config = dict(
    train_examples=97500,
    color_jitter=0.1,
    embedding_dim=64,
    norm='rmsnorm',
    pooling='mean',
    am_softmax_scale=16,
    beta2=0.95,
    batch_size=256,
    decay_fraction=0.4,
)
Rows from block 5 of a small image embedding model, named by matrix and row number. Rows with one number belong to one neuron. Each number is 128 + 32 x the weight over its row's rms, rounded and kept within 0 to 255. All counts start at 0. Numbers have three digits each. After the name is the row's rms in percent of the matrix's.
Before each neuron's rows are labels from the 100 images, of 14848, where the neuron reaches its largest size: "colour at peak" is the nearest of a few named colours to the mean colour under the peak. Only what is clearly more common there than usual is listed. The data: analogue clock faces.
# gate: MLP gate (model.blocks.5.mlp.gate.weight, 1152x384), inputs 77-153
# fc1: MLP up (model.blocks.5.mlp.fc1.weight, 1152x384), inputs 77-153
# fc2: MLP down (model.blocks.5.mlp.fc2.weight, 384x1152, transposed), outputs 77-153

colour at peak: grey
gate.689 076:124114119161130127110101117132110137113115079106144127149193159079117131107120132174216162129080096120120117163163144161103147176149143118140137097120192062145153137155171154104108182109119198120160177156168077112158151161174099173
fc1.689 045:153141064154106078113140148135145075191137142182130122153116130162121119159134088101138118127120140130094135091123100144133157171115103149139112145122136053173104146119140122138111121156089083114070110088161187099092153079081136073
fc2.689 051:170134106167113087119135086131117141151106156182102129083148087120104097168138117134109059098129131114075086113127123102135126123143159106101163134100103162159132160129177153147128159104109178141106150101103142132190133168082105053

colour at peak: grey
gate.253 105:129157156091112130132083133169089145148105100133161208119156158060122115155129110142169134134135069167101096116157189089187127102124150128055096081122114081145135108141078142102154194076138142133090141174150073123148128122123103191
fc1.253 113:098138165125139124096173136072126144046104111145118082163127101153090149111135142126133160102157143091111136157059083177072123108138084134153133143151182119099148101110126160122117104146157121153156183133148120142052088105131153108
fc2.253 110:114184146115138210171107142106153136134133153119165136163134123148113158135108117137134126087151118160044087128112165087126094075172177117093134128164095071115091147116064124098129171096106141144072163138131069143118115151098139093

colour at peak: grey
gate.163 084:123103124182125108089092128097139092149117099146111091147186138086134113099073100127193152133092090113126120115120130155132218157138150131123121119139171019152196112160150108115116162126130171128118159177106078108128157109149134165
fc1.163 051:117154082097116158147182149173110092138150160142143142106075130165061188111157132070116082137137193172119108107144101125155104178148127091194171159158098101079134101097103060129093171115142107123156096097183162120148124125198151127
fc2.163 059:123118085140147172139120136115094162087170108155125155135102091175120107095089089183095078152118130155105146123146120133129117139148186079120181092089146177123189100121114196184129123151064092133089089145086121097108105116134122133

colour at peak: grey
gate.493 104:155162166173135119136097156140101090117111038141153106130188122083155123152113065158145152082098051107096158067137118099153172179151137147141084080149146115180097184108164167162093177162138109132082114123123136132182149091152132189
fc1.493 096:133133162159112105144125159128119104101063070134168092125145134104159136131170095171119147112134054131130159104145125068136136176138122179148082094133090144151084159115174184157134163206158134128074076130132142175161145065138129135
fc2.493 088:102127150168058154116114113117165173143073165114127126195137153069067155147132202100096067146144147104118078140129087065101110082102208136108150116114112150096149147139063163030101082126171156136132127098062063164122109113126105147

colour at peak: black
gate.699 111:194122105112116128125153093092154108122196092087076092080123096158137113092097085116160102120101119201135139134089102148135157176175150072106113141163179125137176114073135164127145145081030134166134163145151138148125125103132114180
fc1.699 120:087091126131118061124092127127157139135117125211167079129141149100130105124120166101175180149107114127179102155194188125124125112097093113124165142076123085197104147110119079104120164168158153077155088150126105085142139131147165114
fc2.699 120:165104094167109054093111145146129110146121106157112089134138143075169063150152119093126123157116118123156137169167129160110182206096140140157120109062078151129102126163215139148138136142103157087109126150125142105150198104095092137

colour at peak: pink
gate.658 097:124133118125096122110118115111103152119155063123110104163142173110144069114143113141196147140101091140149133114116117127202159175105093124150132137121138086174173155092123150143119119115135148149139111118127091142180131099188077217
fc1.658 113:127122119138139146170164136137100074203124151104121083109144150184120143106113170149167142146137170174115102089080120087154120152154127066102159176178097110095084159114127107111138159094170132202122151097112145161174156125067122090
fc2.658 118:184111073150156079108157117177098110115135092168098121096097111123186116188160122155080088122109131116128157106141121141097166208118120101188109113067115181115084105103205119198128132158145076124132100081152177062106152070117141084

colour at peak: pink
gate.680 091:126132071147116178116121155153121128188178154160158122079103073133152145153088159113151148111088153139093173087049140133199120140162095073120171164165127108161178159077122100165128158071112061120153122107138109096171176149162077138
fc1.680 086:155126120164112174126113169185126126212169149161150149069145070131169115176082123128128157099092145113082181067084122110155119136113094099121164183157082138158146207076129091164127162074109081107137127078133144083184197155138110131
fc2.680 093:108127141122129054065136162115174130109125056144125106126112135096145093109146087085132172136119069083163097159152124141072136167100111173187049109095106194109092117156151123108107092191140176107099083172149197164151140091104096135

colour at peak: brown
gate.156 102:098133157127129082089108108063122120149131099147105129133169124105124086078118105135185132144097098147103080132146213132197152172139144137053117102136161075137143137109173146102098149117111209083102132137084069144155137161145081148
fc1.156 100:170113104118146162190130137210160095122166200127142128117078131126117164189142139119125138118139184126135189088075050122081100099117104101183160186159091117145135144131065087158190149119147073134176127094149197088142146090113177115
fc2.156 098:080057115102152098120148059064111165093097122147079149121141080179129077071117109088149137095104136137119102191113162192100120097145116113157166094095175065132168121141138099116087126109114128169110107124163076115085121137170198116

colour at peak: brown; black
gate.543 104:110116112117072097153097076103161131172170127138094122147155082096142084086063132120156184086109099154088080132120156140190153108142069140081166105083139091230120151082135136145109132092085141109092112124075045101120095126138108200
fc1.543 104:097107183119078092138105152101139139168132125132133143152166107083144069130094122134111167091116070068073106138169181125133113140080105162093111084060095144198082172122119144135055111128071188092097118118067106120142107153140102186
fc2.543 104:107092093139053121110187134165214098136129164107115090159085131122119155128168153095106128115177189070169107148118034103129106145086114091167161150129139123110105100152129148086119091150093147113136117113130131121100126062125136114

colour at peak: grey
gate.409 099:124074116113122133147088178162219126168144179129095146123139111114162122167091138082164156142107164108123117154108075120110135115109089090138203117141175104180121158117096115114134102092121139113144151139107149105123116126138115133
fc1.409 097:106142124115121178114158132101058092135105111113178089156127162159106152115139167189118105141156121152144139080130169112120102123179160114109092134149133112122085094160136114101136153162169096198108102121153106131103149164138193120
fc2.409 101:114149077097153107140167063152153192085119099169041150104077085168134126109127116124140130084171172110127127165152103121184121112166104085148174114075121125141164094076091108130125119133121097138121116117148125108145088111154156130

colour at peak: pink
gate.491 080:122094121135113124095136131057151079179139122152123095125146129149106084094109125088182116152118081119161125108089148122125146199125156103101172126130146042179153148117119112092108141148114150163138150140110113117142212164144106122
fc1.491 067:123121151126158142127209104075122107118117135142063078100132134194139115085136151081136158151176151110174129143112122148117118091161149079171161165138152155160080128115103147113145108132125102165173178088116188144148162042069159120
fc2.491 073:136145136152192141148157121133082149112100082128128084100105095099174142103126118176152169094179101116128078095138158107173119146152149141096071102149090107078149081087133071123143132166197070170059126160114113186135099108131172118

colour at peak: brown; black
gate.376 089:078092148122101091155138102080195128161109144181093142171158176115102102086131159109173132118130149086089049135086150101175094137106102122112138126169170055175112123132116124037103102156112178116108098098088076149161131138146089168
fc1.376 083:168133093153161168123114154148051118075128081151169084125125095131124161152128135143103101098079118148144192107126142169077153119157146124185123125092103155141143160092116138196134164122194049128109146137193109044122134128198177094
fc2.376 091:104128109090129120142131095071146173136100090136073157124161108151141079052092088081181072155131103134130090180125190154142145081153124136078143096095118081127149104185105113126108110108141147174117126151133149200185130187121130119

colour at peak: grey
gate.365 108:105119133132097155161134108075128138082085129113065116164164120167110144100134193103158142134123156115142146135111163162144134151152090119130170141142159080143105153088128157073119140101150141149149199102096124100107129170152117115
fc1.365 108:117137142144096154127133111047107140078059130123092111178176148153107132114145189134119151122134109087141119152126202162123109144147095165144131152146136130133073156121130189084105112123162165125133214105085134109095147168134128096
fc2.365 113:133105146121072101138093171165135099170143135087160107153162164014102101145139135082136084187105108095162164067148095136104150157039126134097128163139059132146133139181159126101114121122095184056199093145055117111156191158132079167

colour at peak: pink
gate.159 107:086118151076117124142128129140213176058126097088125133135119083122111119063115148093140136092100109127174146152120109115130122110118066124137149111139176082175152108140102131127097075136137121109145080145113063090094109160181140152
fc1.159 100:123131086138119108102112125147097088186168108101121095122138161125127078122110093112140140167106112093085121163166135170189156154079162127131118114088083147111131159104137147153090131077053177100133155141104155145136151070080043162
fc2.159 091:121114117089127103130149121107123085084167152183135153100092120161068162090134151146092141103145171146124168064086103116108152191132056096112099146169197158110148118101166135167145084167114113143109074092119127102096130086165162162

colour at peak: grey
gate.706 104:147115073107072103146133130158165131139189174195123121114115117144135147112095172094144110119116196133140129116105083133178156115148086124133208168118161116118175122067096078153155112170167122112148115114105141088166131113134130134
fc1.706 092:194149080146100101178133111156130162137183187194116154089144130142173117146117159139119107097121183121111186092112077109158163111163103106143184148111116123144188127096101090174166118161137133091145131108076128093175142114137106106
fc2.706 085:084114195114109088115163149154133159105120101093093115146140114064144113111146129121144098170163130102170102149160076102118119154126155183140088106106132147107134100183137179055112137163164172078163109110047114199161127099117059203

colour at peak: grey
gate.9 096:141099129129093098135096115084145142101166045154126146110135131103103126131167108106142105126104053054140195113085085129141159147091112144165101106113141071167201135100071173158097096136102125125148104142119128091120153147208113150
fc1.9 082:032134157118116097118170125102121118131140142127113109143108125148106092024102095110158170137128139188108066182138178139138133161157123137067101113146120109096053117147206173137130133089142161135052128114136163201132116124055122109
fc2.9 082:139148058095118150166120112136127143156105127205164118113094122149164154167090109119110130059126109120089172114146198124125105111151087074171144119102118149159088118117114109187132165168081076110088142141192130041096097155139169090

colour at peak: brown
gate.765 085:103138116162115121139099153110149108186128100137099135170206140132130098111085107149167126110130085086110086113121115130157155113114152124083121159090153075167145146110103178075091153119139164124126127126100087121156140178155076167
fc1.765 068:122116162170098150104121109083120131101074085132102139147170134115168190146118163065123162124151122180120139161110139110128095153141174130183187044133133156088101135139166180131113137126120136149158182150120176146101175100050068119
fc2.765 075:125130186106126153131135182130120111089123106093166151131156180123097126153159122186102204147127076078143170119100145088114110137091118182057091125128120143153135163167083188099132099122134147144127140109082088153107169094108067211

colour at peak: pink
gate.254 104:135113127097125121116087139126160144132168049149133141120142143114186073138101083120152161104086087117107157146102135135165174162116107135150110097107127098198167162067111164150099134080125123110107141166123104123171169117185097230
fc1.254 121:117118160067137078120102166115144154081150079100167152113080129105167092136172096125091142141099098099150171135129149132136147140079090151141074109094081145164133144109124160169118086172107111079113086125110114128127137097154103164
fc2.254 109:061142148099087142127119137059193094165160177096154134155160136143057114107094142078176149117146123128136126145088139142125104099105105143087155150192160084150115132150114151110153115081082198102128139129113134161125126158141111159

colour at peak: brown
gate.363 106:093119151154107094139127099060077159090114061162089167130203151122115074094112141103159137117096087086105166154146187177175145158155142127114119065113177103158142126108151173111082117131165153093131196138092095117132137158190097155
fc1.363 106:156114074102156131145132150189177098170181163120148054109062107106160157140106081133116137112128136166164137117085071103085129106097066090154131189153073111133115130143141052203171149135072082137125074118168163127174124106096175110
fc2.363 105:092065100128148077126145054089136151099120129195086117115116074188138077065112127093105101093097166135104111199104135170145140101165128103176190097093167136156171094095146090155113112137125116173116102118159089111134117109164169119

colour at peak: pink
gate.414 100:154093158115132120119086113129152124157148097077088141117145138104150069066100075133171119146067097159084120135125110119160170164099133113078124081144134123176179165110147127138098081070084124117087093142085129166137142123086096208
fc1.414 113:157124167093116133145122125154178115162165102069137160097113124134181070124147066175113123139110103132092161086102087094170179166116115155059067114146116165155134164108139154181123069090102086139083077090071157176155148102072089212
fc2.414 106:078113171102157150168179105051129083151156188121153069125135120210083161092125177112086159096118172129131115119088164139136100099165115112117129194190154132116134168095115090124134131105136127196149151077153100159097115157161151108

colour at peak: brown
gate.262 103:137160106154073092155100116162126121205154133177138063164129130104138111131107160093135132115149108100106079081117133111198130140086085117124186142115108111171141124119099083117124106101153127107158118140082127118182109147154111108
fc1.262 087:126139137087125174167085158174178129131130192132153133085114128130153132163122182127160153200142148160129121097071144109169094155137083113078163160173150104165097106086117101145185091078142116075182086110097160115100118139129114106
fc2.262 089:096095123079071133131115140112184083146159183122132111138159116146120120117053129104188152056054141109078125099095103114112120168143057093105146163176191091123119161083124127148109163109084143113097101127165101105069125160166167155

colour at peak: brown
gate.355 105:157111145152133070126056151158143124147145043103193087085162081057136091149160087137156144138093019149166131086147107096176176158115147154089091099120126127170125149139157129141138141160145167116114074139118137149189179084154056186
fc1.355 103:156107134137121124119094157170114113176117059083156107091141049078160103166171086136136153156116045138166140097153082112165146183119131167121106120141071140169077166127156130131115148140193144091145085132157186151188163110164075150
fc2.355 110:104114141108106114132196123135136167057094126110130109176090121127136158066185194117129106178168178101177121158149075148117069120121127117155158141107151128072153098113094136086131070161140102144168111111074134112123078081151155110